A small image classifier, trained from scratch.
Model: 11.7M parameters, 40-pixel images, arch vit, activation gelu, moe top_k, layers 6.
Data: trained on histories of elementary cellular automata, time running down, 295000 training examples, 2.7 epochs.
Rows from expert 3 of block 3, named by matrix and row number. Rows with one number belong to one neuron. Each number is 50 + 10 x the weight over its row's rms, rounded and kept within 0 to 99. All counts start at 0. After the name is the row's rms in percent of the matrix's.
# up: expert up (model.blocks.3.mlp.up, 8x192x384), inputs 231-307
# down: expert down (model.blocks.3.mlp.down, 8x384x192, transposed), outputs 231-307
up.72 076:17 62 45 48 41 62 47 47 72 54 45 47 32 62 26 55 46 47 48 52 59 54 49 56 37 43 53 47 45 25 63 54 31 74 46 47 39 58 57 37 30 44 41 51 51 62 45 45 55 59 41 38 64 52 52 54 54 43 65 62 49 35 49 41 53 50 45 70 53 46 74 55 39 56 59 62 32
down.72 082:67 67 66 58 54 57 55 48 47 29 38 51 49 46 45 57 46 64 41 59 49 48 36 58 47 53 60 65 45 52 42 39 72 54 48 56 58 47 36 55 57 47 64 49 63 69 35 47 42 48 31 56 60 52 40 70 36 63 51 46 55 59 48 67 55 34 41 64 45 59 46 46 43 55 42 49 51
up.73 109:49 44 29 45 51 41 64 50 60 48 42 50 64 27 47 35 49 48 40 54 61 43 52 39 39 64 37 55 36 44 63 42 59 46 52 57 61 52 28 64 37 48 48 69 59 66 60 59 68 52 43 52 31 75 54 23 57 53 64 60 53 40 41 38 28 36 46 48 63 50 45 45 39 48 60 35 47
down.73 113:63 72 47 52 36 58 58 52 39 42 43 52 55 46 49 41 47 56 48 45 58 40 29 59 46 50 52 39 43 39 39 62 51 56 40 39 67 54 48 49 45 58 66 50 41 59 48 42 36 49 56 68 44 51 56 42 58 63 62 55 35 56 45 42 42 48 41 69 49 59 67 57 41 44 31 48 37
up.74 104:48 44 61 41 43 60 47 59 43 39 49 47 41 34 38 61 56 29 46 48 62 41 60 58 58 52 64 44 53 31 61 58 54 60 56 67 54 31 57 29 37 58 39 40 50 37 57 54 61 53 39 52 47 23 47 24 40 70 45 39 45 50 54 56 48 49 42 51 61 41 56 49 57 35 60 53 54
down.74 104:47 44 57 42 58 49 55 39 60 42 42 41 51 65 43 55 64 30 53 55 39 49 52 60 37 63 38 65 54 33 44 44 52 48 49 51 45 39 65 43 50 46 47 50 43 71 56 54 49 56 67 71 68 51 45 54 66 56 40 51 55 47 65 39 51 46 69 47 60 53 61 58 54 45 41 40 56
up.75 094:46 60 54 50 48 47 46 53 47 59 55 42 50 51 50 68 74 56 52 38 87 72 30 48 51 41 68 64 46 58 45 54 55 63 53 36 42 37 56 45 35 65 67 39 55 34 45 52 61 59 71 54 57 45 55 53 40 55 49 65 56 48 44 43 64 51 56 46 60 63 49 56 79 43 52 38 56
down.75 087:52 59 47 50 66 38 47 67 47 58 52 47 51 57 34 64 51 34 52 37 56 33 42 54 36 69 53 49 48 50 56 70 57 37 36 50 63 47 54 56 60 50 49 47 77 41 46 59 50 60 43 43 30 50 51 48 51 45 54 41 45 43 53 45 58 63 56 51 36 39 53 38 66 66 53 25 60
up.76 108:69 48 46 51 34 42 59 32 37 40 64 54 50 60 32 58 49 49 58 45 24 48 58 47 44 41 49 64 52 53 42 54 54 54 40 51 53 49 41 44 23 43 41 46 71 59 37 58 54 37 45 47 33 44 56 52 42 41 49 59 40 49 39 41 45 34 63 55 57 57 51 36 46 47 46 63 46
down.76 109:71 52 56 47 52 62 36 51 43 45 51 49 47 48 33 68 42 64 36 43 62 57 52 54 53 37 58 43 42 40 51 43 44 62 54 45 43 49 32 51 54 53 61 64 49 58 55 35 49 46 59 61 57 58 47 41 53 51 58 51 44 53 55 39 55 54 44 74 42 72 55 37 50 49 37 55 62
up.77 109:53 38 42 55 64 44 37 60 44 52 40 48 53 59 51 48 66 55 59 49 32 63 57 72 51 43 41 39 48 45 59 55 61 36 48 48 66 59 85 43 49 46 51 43 38 51 64 72 51 40 47 53 40 51 81 52 53 48 39 68 35 62 51 68 50 54 61 35 53 63 68 49 54 54 49 41 51
down.77 105:64 32 49 56 48 41 36 68 62 62 33 42 43 39 49 55 45 49 50 59 53 51 55 54 41 36 44 46 78 33 41 63 49 51 40 50 38 55 43 53 47 67 46 41 51 53 38 10 46 51 40 56 63 58 58 55 61 40 36 33 39 49 42 49 47 45 43 46 42 62 42 50 56 38 60 59 43
up.78 108:51 40 39 48 38 39 50 52 54 58 43 54 51 38 53 58 55 48 52 49 68 68 28 34 49 49 38 47 37 46 58 33 62 54 57 33 46 49 37 55 59 50 56 52 45 66 50 35 61 53 53 52 41 49 54 40 48 40 56 63 47 67 61 42 24 51 45 41 37 34 53 48 63 41 46 50 56
down.78 105:59 66 39 57 44 49 42 72 55 46 35 53 47 41 65 28 52 37 36 47 64 38 46 51 35 57 65 50 51 43 49 45 53 49 41 55 79 52 65 67 44 48 45 54 56 39 46 64 39 48 43 48 58 44 47 45 33 54 47 60 40 43 53 54 55 40 42 62 59 50 37 51 57 45 53 53 60
up.79 110:47 64 44 57 56 42 55 45 49 33 52 56 43 30 31 50 46 67 57 48 28 60 53 38 44 61 52 52 60 57 36 47 54 56 49 66 55 39 42 47 47 49 37 53 51 51 35 47 45 38 74 48 61 31 48 54 51 46 55 47 62 61 33 55 43 47 56 58 37 51 38 33 62 49 49 66 31
down.79 109:56 41 57 47 45 53 64 53 65 53 39 26 43 50 31 47 48 45 57 71 62 31 59 57 59 64 34 38 66 42 48 45 57 33 42 50 52 66 57 41 32 55 50 52 65 46 52 47 58 48 45 53 63 49 56 56 53 29 41 54 43 37 54 46 72 39 36 51 41 61 70 60 67 42 34 59 54
up.80 089:47 42 50 56 51 54 59 47 59 44 58 61 36 41 55 37 52 52 54 57 52 51 53 54 38 49 56 39 30 36 51 54 52 60 56 36 50 68 57 57 43 56 42 57 69 54 51 54 52 32 45 61 39 46 55 57 36 55 32 41 59 42 39 53 51 37 49 31 57 48 34 27 47 36 71 43 67
down.80 096:59 38 31 64 51 54 51 72 32 42 63 48 43 66 45 44 45 43 58 36 53 65 53 45 41 50 48 50 65 57 65 40 55 37 53 29 49 49 53 47 36 56 46 58 35 41 53 39 49 45 45 60 44 36 52 44 48 48 65 39 48 60 34 53 51 51 48 53 54 32 45 62 48 46 47 71 46
up.81 105:51 24 49 52 48 46 65 51 33 45 48 44 36 44 58 57 45 39 52 24 56 38 46 46 62 68 48 39 47 44 37 45 54 60 43 50 50 26 54 54 45 57 43 42 42 61 47 51 54 61 48 62 58 54 42 46 65 48 51 42 39 40 59 60 58 40 55 54 45 40 44 44 56 47 55 32 54
down.81 104:45 41 40 43 40 51 71 43 49 54 54 61 56 42 46 46 69 54 49 55 35 52 53 59 46 54 46 60 43 45 28 51 27 56 52 45 34 63 45 61 60 57 46 51 67 58 46 58 48 58 68 55 60 48 35 53 79 64 31 58 36 37 50 54 45 63 64 30 46 51 44 47 47 44 41 54 54
up.82 083:50 52 45 51 58 60 54 46 73 57 65 46 60 62 45 40 40 62 60 59 63 44 57 65 61 68 43 50 54 53 56 34 47 53 41 27 56 61 47 39 42 43 49 49 64 52 51 55 57 61 69 55 50 54 51 52 60 34 48 44 54 57 49 57 63 66 48 57 58 57 38 37 57 53 48 46 58
down.82 087:47 61 52 30 30 17 70 48 44 52 30 43 38 52 46 45 43 55 48 50 43 41 67 50 59 62 38 34 61 39 36 49 40 71 36 55 60 43 40 49 39 43 55 55 44 50 56 46 61 57 64 39 41 54 60 57 39 38 53 58 61 50 59 51 55 54 44 47 31 43 45 42 51 51 46 61 36
up.83 098:43 46 62 66 50 35 47 41 37 54 45 35 35 45 75 60 59 63 22 56 58 56 69 79 54 53 56 30 61 56 56 45 56 53 36 42 37 58 49 47 43 49 55 47 69 48 67 49 62 48 58 51 44 60 53 32 42 55 30 44 66 50 78 48 57 50 52 54 47 54 53 52 40 60 52 49 57
down.83 098:46 67 59 59 60 45 31 54 49 45 59 52 46 50 60 49 47 41 63 70 26 59 43 36 54 52 55 46 53 37 57 45 61 51 38 47 56 59 46 63 38 34 52 65 55 35 46 48 35 67 58 60 51 58 51 67 66 48 39 36 40 61 44 57 51 47 56 62 73 56 50 48 65 44 48 46 44
up.84 076:56 69 43 43 47 47 43 69 64 45 54 52 57 54 53 41 38 53 45 49 38 44 55 57 45 29 55 52 56 42 53 42 38 34 41 56 57 46 54 47 39 42 40 40 35 38 51 62 60 49 35 54 56 46 55 61 42 55 66 43 40 27 39 49 32 41 61 42 43 61 49 39 60 50 47 38 56
down.84 082:52 40 42 49 60 41 67 54 44 58 45 67 55 37 71 59 43 68 58 74 58 46 55 60 33 52 46 44 46 47 40 55 51 59 56 30 64 42 52 39 60 56 35 45 59 58 56 40 64 52 56 44 70 46 46 36 73 59 39 32 57 24 63 62 51 49 58 48 52 50 44 42 41 49 38 70 69
up.85 093:47 40 54 29 40 45 50 44 64 53 55 44 52 59 40 61 55 38 53 50 46 36 68 52 55 65 58 45 67 46 59 47 60 57 62 44 54 44 49 58 52 54 54 62 45 53 43 54 48 36 48 63 57 29 51 32 43 47 56 35 27 63 48 59 52 58 52 52 37 47 40 41 61 48 49 62 39
down.85 100:45 44 51 73 52 48 41 67 49 56 32 46 52 54 59 53 55 39 47 34 39 36 64 62 43 33 55 36 49 46 35 47 59 46 47 53 49 52 67 51 40 53 47 56 53 59 35 60 66 35 35 43 55 42 49 34 54 40 44 63 47 40 51 40 40 54 61 54 39 34 52 48 50 30 48 67 56
up.86 104:43 41 45 52 54 44 37 47 50 47 39 33 56 34 55 47 40 53 35 42 53 48 38 16 37 64 64 45 45 41 57 57 48 53 55 49 53 72 27 41 70 47 38 61 49 59 63 64 46 41 43 43 53 63 50 47 20 39 42 59 48 39 30 41 61 39 42 44 65 31 32 53 54 41 32 64 61
down.86 098:68 47 56 49 57 41 49 50 54 61 43 49 51 42 67 52 43 49 43 52 52 34 45 57 37 58 48 52 52 47 54 35 46 48 53 52 60 46 53 53 55 49 45 54 61 55 32 45 66 31 69 43 38 57 64 31 51 29 66 44 63 61 50 47 41 51 29 60 50 75 61 52 69 41 50 54 43
up.87 103:46 55 52 51 39 57 40 49 45 36 36 47 48 56 69 64 33 59 52 54 43 40 54 41 51 56 63 62 62 53 51 44 42 48 34 62 47 46 44 40 50 60 56 39 68 65 28 61 52 41 61 41 54 53 45 47 45 62 61 38 34 52 66 43 41 54 66 44 52 44 47 37 52 52 62 61 50
down.87 107:44 41 55 43 55 41 51 50 54 22 49 39 31 54 57 57 50 41 51 70 69 62 37 69 53 55 52 46 51 63 65 55 56 44 36 28 39 43 66 57 44 35 49 49 29 41 42 54 62 47 34 44 56 58 60 49 48 40 41 47 56 52 74 55 32 51 43 38 54 49 55 34 54 56 64 50 58
up.88 090:50 52 49 33 47 48 37 29 58 69 47 57 49 44 38 48 43 55 47 50 54 67 53 28 57 65 62 60 48 37 55 58 55 54 45 48 56 36 51 62 44 39 59 72 38 38 45 49 65 48 47 39 63 40 54 45 61 59 48 55 51 43 72 51 44 55 48 40 45 59 53 45 50 44 47 57 42
down.88 091:62 56 51 61 58 54 45 55 60 43 38 51 47 23 57 56 74 60 50 59 46 49 63 36 45 43 35 32 25 62 50 47 64 22 52 50 40 56 45 59 54 46 40 63 43 50 57 47 53 45 61 39 46 53 57 69 50 49 60 56 53 56 70 56 61 43 65 35 36 35 57 44 48 48 52 47 55
up.89 107:50 41 50 60 57 53 58 59 49 52 64 43 52 55 46 55 54 34 36 49 59 32 34 46 69 57 57 47 59 60 64 60 39 65 47 38 50 35 66 48 76 59 64 57 45 34 32 47 48 58 51 33 52 64 60 37 47 74 65 58 54 44 56 31 19 55 41 59 58 64 49 52 53 53 45 24 58
down.89 098:43 50 47 45 58 45 53 53 45 50 72 46 62 68 69 67 49 51 49 36 57 54 66 58 55 55 53 59 58 51 44 54 46 45 62 52 30 43 58 70 63 29 43 65 45 59 50 55 30 61 49 48 46 45 41 60 61 41 29 54 56 43 56 70 57 36 53 59 58 38 41 42 55 54 53 32 49
up.90 099:46 25 53 72 44 50 46 53 48 44 37 43 40 54 73 43 57 46 45 48 65 50 51 41 42 59 38 46 66 57 47 72 34 55 53 51 36 61 44 42 71 60 45 51 59 59 47 38 50 50 62 47 56 48 46 40 67 56 70 26 42 47 55 52 39 44 46 57 57 46 35 48 48 41 37 54 71
down.90 109:42 53 47 40 54 47 45 53 53 58 70 54 69 76 43 56 50 46 48 47 54 52 55 48 31 59 63 46 45 52 51 49 51 58 40 38 53 40 41 61 59 60 57 59 45 41 44 65 58 53 70 27 55 43 62 52 63 40 52 55 44 54 61 46 39 56 53 52 39 36 45 54 66 55 66 42 56
up.91 105:57 56 47 33 54 57 52 48 60 37 57 46 48 58 43 59 54 56 56 44 51 39 72 55 53 61 53 60 60 56 44 65 46 62 55 47 49 38 44 39 49 56 58 75 57 40 25 58 59 43 48 28 42 54 35 63 70 38 63 31 51 44 51 58 28 46 58 54 53 40 44 47 63 33 68 50 38
down.91 100:56 48 53 59 39 40 67 57 52 58 48 31 37 50 38 58 36 54 37 50 50 35 52 61 46 59 44 59 42 51 24 61 51 31 42 50 51 47 36 29 48 43 36 42 43 54 62 53 48 48 47 48 41 34 61 61 62 46 32 52 45 42 42 55 63 52 58 36 43 57 34 46 50 54 42 48 41
up.92 079:43 38 52 50 62 60 74 59 43 46 49 44 42 36 60 40 52 33 42 58 53 40 31 36 55 52 51 62 48 34 41 43 53 36 61 42 45 52 41 48 59 48 57 67 45 75 32 37 49 42 53 43 33 54 66 46 64 51 30 46 38 29 46 44 69 42 61 51 47 40 59 47 43 60 43 41 29
down.92 081:49 41 50 49 49 42 43 68 29 47 37 46 68 71 37 55 52 46 63 45 37 52 53 64 47 44 42 57 68 41 61 36 55 57 40 41 51 51 52 62 52 44 49 49 52 48 58 62 61 39 36 44 34 29 44 62 60 58 40 64 52 38 60 52 35 49 68 59 38 51 49 40 38 59 51 57 68
up.93 098:47 46 49 54 36 56 47 74 35 29 53 40 50 48 53 46 61 68 57 47 47 49 53 44 57 41 38 38 53 48 49 41 66 61 29 41 59 58 37 63 46 33 51 35 54 26 57 39 54 34 59 50 47 49 53 35 60 45 41 39 37 60 65 48 55 37 60 56 47 48 57 51 66 49 66 57 61
down.93 101:48 47 48 52 64 36 34 61 62 53 46 40 51 51 56 74 55 46 50 71 66 65 43 52 73 60 48 49 44 38 45 55 51 44 58 42 40 57 66 45 62 54 64 48 52 47 30 56 45 54 45 52 66 42 61 58 50 47 69 44 53 43 57 53 47 56 47 56 47 61 65 41 47 48 43 72 67
up.94 095:52 59 49 50 47 47 48 50 50 47 46 61 43 64 74 56 61 47 49 41 58 63 53 74 48 52 48 50 59 39 51 50 52 59 54 56 45 36 55 42 28 48 54 57 57 57 36 35 64 44 58 40 46 64 57 36 58 50 52 53 21 55 34 54 48 28 58 50 70 49 73 30 79 62 37 45 50
down.94 091:42 42 46 35 54 52 47 52 53 43 58 62 59 59 56 40 40 62 51 63 56 59 52 46 46 56 36 53 74 25 51 54 41 60 58 32 47 54 47 51 54 45 43 60 62 63 51 28 36 66 52 44 39 57 56 51 57 69 42 45 23 54 35 44 74 47 48 58 48 55 48 49 43 45 58 39 57
up.95 109:60 67 43 71 40 61 41 47 40 68 66 65 56 40 52 46 39 40 51 52 63 60 45 49 60 55 72 44 50 44 36 39 66 31 50 53 46 60 49 44 60 53 56 47 46 44 64 53 64 53 46 64 41 58 65 56 38 73 42 52 43 43 57 46 55 52 51 40 55 32 53 46 53 51 58 59 40
down.95 108:53 54 47 59 74 42 58 36 30 66 76 39 44 55 66 47 63 43 51 47 56 44 66 34 47 41 49 39 38 57 30 49 41 29 63 39 32 55 57 39 39 57 48 52 49 66 48 46 40 49 52 68 46 37 50 57 63 34 47 46 32 42 50 54 70 48 58 61 60 50 44 50 54 53 33 61 43
up.96 099:58 29 63 62 53 55 61 57 40 47 46 36 49 43 42 25 54 46 42 47 47 62 49 57 69 58 54 54 48 54 67 74 72 52 37 34 42 67 53 45 42 35 86 51 65 45 64 57 62 71 49 55 56 56 39 49 45 62 44 61 53 43 55 53 39 45 55 40 60 44 60 57 63 54 55 53 49
down.96 100:45 43 39 55 49 47 40 64 44 56 49 52 48 45 35 47 59 54 52 40 45 52 45 54 37 54 57 50 48 39 56 48 57 58 58 55 73 56 49 53 45 44 54 48 47 52 28 42 27 67 45 41 51 60 56 55 46 63 43 57 43 55 49 46 57 48 47 50 49 53 38 40 43 34 56 35 36
up.97 113:58 67 51 50 60 45 40 37 41 72 77 41 52 55 47 38 62 42 47 59 57 57 43 54 59 49 54 36 73 58 39 51 42 32 52 36 49 34 42 55 45 49 57 37 31 42 46 59 40 70 49 56 60 49 56 54 61 44 49 47 56 44 50 53 54 48 55 46 54 38 56 51 45 59 38 33 30
down.97 110:75 53 34 58 59 43 51 52 55 72 50 47 43 64 61 53 51 54 56 52 39 51 73 43 50 35 46 54 63 70 53 59 42 65 42 66 59 39 48 43 61 58 55 64 64 44 53 72 42 48 52 53 53 47 39 50 45 59 49 36 48 57 58 72 47 38 59 48 31 42 46 35 30 70 37 59 29
up.98 096:43 48 49 43 64 66 52 45 35 35 45 44 41 57 52 71 50 58 58 52 54 36 43 46 61 48 39 53 45 59 56 48 54 44 45 49 54 47 65 45 42 49 57 43 38 53 51 51 20 46 50 50 53 44 66 42 32 61 60 57 56 49 50 58 61 55 58 40 50 48 34 50 31 43 48 36 49
down.98 098:45 48 64 33 46 45 57 59 65 40 55 60 49 60 40 54 39 26 54 42 34 59 41 61 52 52 49 64 69 53 72 42 51 64 42 59 51 60 54 46 59 43 47 56 50 41 54 60 58 59 66 44 41 47 29 42 44 46 36 49 63 63 62 47 52 59 59 42 42 44 39 62 54 49 68 56 51
up.99 096:61 56 41 47 54 51 47 61 64 55 58 66 36 62 50 62 44 33 53 36 37 65 38 46 53 57 64 74 65 45 30 38 61 43 56 53 58 60 49 41 53 67 49 34 51 48 41 67 39 61 55 46 61 53 60 47 53 45 61 45 52 55 48 47 65 52 43 61 44 57 45 67 43 55 49 48 45
down.99 097:40 53 56 46 62 29 48 30 38 70 25 58 54 47 56 51 81 44 55 59 33 53 51 45 39 45 50 46 54 58 46 52 40 49 40 35 58 44 35 55 65 45 38 36 45 45 72 65 43 43 51 67 43 50 25 47 51 54 40 58 46 40 51 63 67 45 47 46 49 33 47 57 56 47 48 48 33
up.100 077:35 43 49 46 42 54 32 44 50 49 50 38 64 41 43 40 46 55 49 31 53 50 43 50 47 58 48 56 49 35 49 50 33 56 48 36 42 44 61 55 67 31 41 41 35 58 35 57 40 42 57 59 66 47 61 29 58 57 51 50 51 44 49 58 48 58 41 31 59 40 51 43 41 39 59 50 34
down.100 078:44 37 46 41 58 52 67 59 51 39 48 52 56 37 76 37 43 34 37 32 36 46 51 53 46 55 42 54 53 34 38 60 55 52 71 49 48 11 42 52 53 39 51 49 59 42 77 52 43 59 38 45 48 42 39 46 42 53 64 50 31 59 61 43 49 43 50 65 56 56 53 76 63 53 60 47 36
up.101 121:68 48 55 44 47 33 55 48 64 58 47 42 37 40 70 42 44 55 63 66 45 40 58 50 41 48 15 49 68 60 53 50 43 60 52 49 40 50 62 43 60 54 50 55 39 59 68 53 44 52 37 56 54 46 60 59 51 32 36 56 71 53 62 60 61 49 48 55 50 53 58 57 42 69 55 57 57
down.101 125:49 63 48 48 62 66 46 53 60 54 26 50 22 54 34 53 28 43 56 51 44 45 70 70 53 44 35 37 41 67 42 45 53 61 46 62 60 47 57 40 55 56 55 42 51 48 50 38 52 41 66 53 42 55 51 61 37 57 60 37 29 43 52 41 46 53 51 72 43 66 49 51 49 35 64 37 57
up.102 096:39 62 54 42 68 59 59 43 42 60 50 43 59 71 48 53 45 39 56 43 43 48 47 62 54 45 61 58 47 74 44 53 55 38 39 50 46 63 49 62 33 52 49 55 60 42 52 59 60 60 69 42 51 54 40 57 66 65 38 37 57 57 49 45 29 52 54 33 48 62 37 43 48 77 42 48 38
down.102 097:55 62 49 60 58 43 52 68 52 49 52 45 53 35 51 49 58 51 50 42 46 58 43 52 52 49 51 53 32 58 46 56 65 63 35 54 46 59 50 48 45 61 44 51 41 45 26 67 53 37 45 44 36 62 34 65 42 48 46 41 53 54 48 65 46 53 43 43 35 51 54 48 52 40 61 55 52
up.103 101:57 64 46 69 47 54 39 35 52 40 66 42 43 33 70 60 36 54 61 55 43 41 57 50 50 58 42 64 55 48 56 45 33 42 43 35 46 45 48 54 65 39 68 45 65 36 52 51 53 34 66 56 61 42 53 64 67 58 62 39 45 33 61 41 29 39 66 53 52 53 31 42 46 52 45 27 45
down.103 097:50 58 52 37 47 53 67 50 46 53 44 47 49 66 43 45 48 58 47 51 57 55 60 49 59 56 50 65 39 55 54 57 56 41 52 47 76 48 36 53 39 58 53 58 50 40 64 65 60 59 51 45 46 50 59 55 37 37 44 36 41 48 66 48 73 64 47 43 35 50 52 35 40 58 60 53 57
up.104 102:56 44 39 48 61 53 22 44 56 47 57 53 52 42 59 47 32 44 48 57 41 44 66 56 58 48 31 56 58 55 46 42 36 32 47 36 55 34 46 55 47 53 72 58 36 51 69 47 44 41 67 39 45 57 50 52 56 57 36 42 57 68 27 48 43 59 57 54 50 42 47 57 54 57 52 46 44
down.104 104:41 49 43 56 44 56 45 54 54 65 63 43 39 64 60 56 44 58 51 25 58 57 59 38 47 40 48 51 26 35 51 48 36 41 57 43 65 43 53 44 47 51 54 47 53 40 63 68 61 29 54 56 51 30 66 48 55 62 58 59 50 41 66 39 44 62 42 33 77 48 48 44 56 55 54 68 40
up.105 086:31 58 54 46 62 74 63 53 32 45 48 42 54 54 49 55 69 59 46 44 45 44 44 56 51 33 39 53 49 42 44 56 37 49 33 43 47 55 45 52 50 68 54 60 59 45 35 55 40 41 56 45 75 52 39 43 40 53 54 42 54 63 27 33 38 52 55 70 50 60 36 48 48 47 43 43 62
down.105 094:26 69 50 55 38 51 34 54 50 50 33 57 45 66 56 40 56 64 57 54 67 41 59 35 55 63 31 59 56 59 46 55 43 60 60 51 61 50 45 26 38 60 45 52 39 44 42 51 62 42 44 55 29 40 51 56 61 34 50 40 67 46 46 44 50 58 46 46 30 52 36 55 57 40 58 44 57
up.106 094:52 37 50 44 47 64 62 47 26 55 36 49 55 69 43 63 46 55 57 49 33 50 43 52 74 56 49 45 52 53 50 57 63 50 49 42 40 56 59 60 56 70 52 53 50 59 35 56 62 42 54 64 66 51 33 59 34 47 57 57 53 57 50 54 59 51 34 61 36 59 39 52 55 51 42 42 36
down.106 097:54 56 38 54 39 63 52 26 37 46 55 38 52 33 50 64 71 45 51 66 49 66 39 57 53 62 57 59 49 43 40 61 40 41 49 55 52 41 49 48 43 40 47 36 60 50 42 47 55 34 49 48 44 60 68 57 31 59 60 55 66 54 56 50 55 17 39 45 48 49 47 62 39 52 52 46 38
up.107 091:54 41 57 34 45 52 50 36 17 41 49 54 45 60 62 56 90 60 58 36 44 30 51 54 48 50 57 60 49 43 52 65 41 47 47 58 38 53 28 51 45 64 48 37 59 60 29 51 37 48 38 42 51 54 38 70 56 24 46 45 57 54 37 32 48 48 43 66 42 50 50 42 54 41 48 56 54
down.107 092:52 57 63 24 29 69 35 55 60 51 45 35 56 65 45 50 67 50 50 55 48 54 49 48 40 60 51 57 46 43 60 51 40 64 54 50 44 53 54 39 29 53 56 56 35 67 50 66 57 47 45 47 66 39 46 55 41 29 42 50 72 53 48 69 50 50 60 41 44 39 64 49 51 61 49 62 42
up.108 097:65 48 46 44 51 33 65 47 55 45 27 44 39 46 51 42 63 54 47 31 51 48 57 44 47 48 37 65 48 67 57 47 62 47 40 52 46 51 57 52 41 41 61 48 48 62 40 47 62 42 30 55 51 48 46 52 35 63 54 56 57 31 51 62 55 30 47 56 61 34 58 31 68 39 44 53 42
down.108 103:47 56 55 52 46 51 56 56 56 45 46 42 45 45 27 41 41 46 29 41 51 58 53 54 55 38 49 53 50 38 42 37 50 40 52 47 41 56 50 51 49 53 45 43 60 38 55 58 32 48 65 61 40 42 35 54 50 59 47 55 42 50 59 40 50 58 27 53 43 41 58 45 61 62 64 31 48
up.109 106:58 46 33 43 41 46 51 61 56 48 65 60 43 56 46 51 45 35 26 55 56 50 57 63 57 49 49 44 44 41 55 42 54 57 42 57 72 35 45 42 47 40 49 52 42 40 32 40 70 51 43 56 58 54 63 57 43 51 73 42 42 48 48 52 46 37 32 55 47 49 60 60 60 41 64 48 54
down.109 105:54 40 35 58 56 44 56 36 34 53 39 44 47 52 40 58 72 56 57 48 52 31 48 50 61 52 54 51 65 38 49 47 50 43 47 57 31 54 31 43 56 50 48 66 49 44 54 45 41 58 36 59 45 58 48 66 49 62 40 49 36 54 41 28 37 53 74 56 52 60 41 60 37 47 51 37 55
up.110 092:50 52 53 59 53 44 55 42 30 53 58 48 24 49 43 48 49 49 52 55 35 53 47 43 43 45 69 69 60 65 47 52 33 55 55 48 54 53 35 53 56 55 38 66 45 37 45 43 64 46 48 65 65 19 43 57 37 44 38 57 47 53 44 47 48 50 55 63 52 54 47 58 54 45 39 69 51
down.110 095:48 68 52 41 39 76 46 47 47 40 40 35 42 45 52 59 59 54 60 69 56 53 65 74 59 53 50 53 43 54 50 29 63 62 56 47 51 57 49 41 41 40 61 56 36 44 48 48 35 40 51 42 46 48 39 32 57 43 60 58 52 41 54 71 69 57 41 52 47 55 68 50 50 56 38 51 52
up.111 080:57 42 49 37 46 58 57 55 50 55 54 50 61 50 45 65 68 60 62 52 40 63 52 53 59 49 63 52 44 43 29 61 69 48 48 57 50 52 37 51 61 71 44 63 51 28 59 38 69 54 43 53 38 46 34 59 41 61 53 57 62 47 52 60 52 53 39 58 73 43 58 63 49 41 49 57 49
down.111 084:53 48 61 68 57 63 38 54 52 69 35 19 37 31 51 49 40 54 52 46 51 44 52 66 57 48 42 47 41 45 43 51 58 29 53 66 57 45 42 44 62 52 34 45 51 39 61 53 41 68 36 66 52 46 53 47 62 46 45 45 39 64 29 50 37 53 55 44 60 43 54 37 49 43 52 58 55
up.112 088:46 59 41 48 70 59 64 49 32 56 50 50 53 55 67 47 46 29 41 61 60 39 51 19 41 50 64 53 38 31 50 50 46 34 51 57 61 49 45 60 44 61 55 57 63 50 45 35 50 44 35 39 53 55 46 58 38 50 62 45 50 61 58 41 66 23 57 42 57 37 42 42 58 52 46 47 32
down.112 089:40 39 43 42 64 58 56 46 49 40 38 36 56 54 48 43 50 34 59 68 61 64 64 55 59 52 68 41 51 73 45 58 52 30 59 41 38 44 65 44 40 57 40 37 50 38 38 66 50 50 50 54 39 42 45 55 40 45 45 46 58 42 53 51 47 77 66 51 45 57 61 48 62 32 61 62 40
up.113 090:64 70 43 39 31 37 60 43 59 46 59 49 39 27 62 24 52 51 51 57 45 48 59 48 52 42 53 55 34 39 56 50 46 55 44 58 52 49 47 49 61 55 36 70 55 60 53 36 36 43 30 42 39 49 27 55 44 46 67 48 48 41 34 49 44 48 46 42 42 46 51 43 37 49 41 75 35
down.113 095:16 41 33 54 40 67 62 43 27 64 39 46 34 50 53 46 63 48 39 55 58 58 43 51 38 57 53 44 64 39 60 33 80 62 52 44 40 60 60 28 54 52 43 67 34 28 38 52 39 33 43 46 57 58 56 41 42 38 48 60 52 58 50 57 41 46 33 52 57 57 50 59 50 64 57 47 62
up.114 100:51 49 54 47 47 58 60 58 60 48 49 56 43 40 47 47 57 44 56 53 38 60 53 47 41 52 62 46 38 49 60 56 69 54 40 53 51 55 50 34 45 54 44 42 42 66 55 41 49 39 44 32 55 51 59 39 39 57 44 42 45 33 33 31 49 58 57 59 55 42 58 50 63 43 37 59 36
down.114 101:50 46 38 32 42 55 39 24 36 50 44 62 50 57 59 39 49 64 36 48 51 60 72 52 51 41 47 33 46 37 49 48 52 52 43 44 40 62 54 73 36 59 48 65 43 59 34 57 51 32 54 55 57 36 55 55 65 41 59 40 38 58 49 32 65 49 48 48 35 67 47 62 49 35 52 60 43
up.115 094:45 48 52 47 38 62 54 48 33 51 62 37 76 76 54 50 52 48 61 59 32 49 52 51 58 37 47 54 54 57 44 60 35 55 57 64 46 46 53 82 37 31 45 43 45 39 55 47 47 62 55 44 63 58 51 37 38 39 32 54 69 44 56 35 53 29 60 55 54 43 39 52 44 38 35 30 46
down.115 092:50 58 52 51 59 60 52 58 49 50 42 48 39 31 45 44 46 46 47 43 46 41 51 54 50 59 68 57 46 62 53 48 42 67 40 36 51 77 30 53 42 31 70 50 52 48 44 71 56 45 40 63 44 54 51 43 47 47 48 42 51 54 37 63 40 60 63 48 46 53 61 31 46 58 37 49 35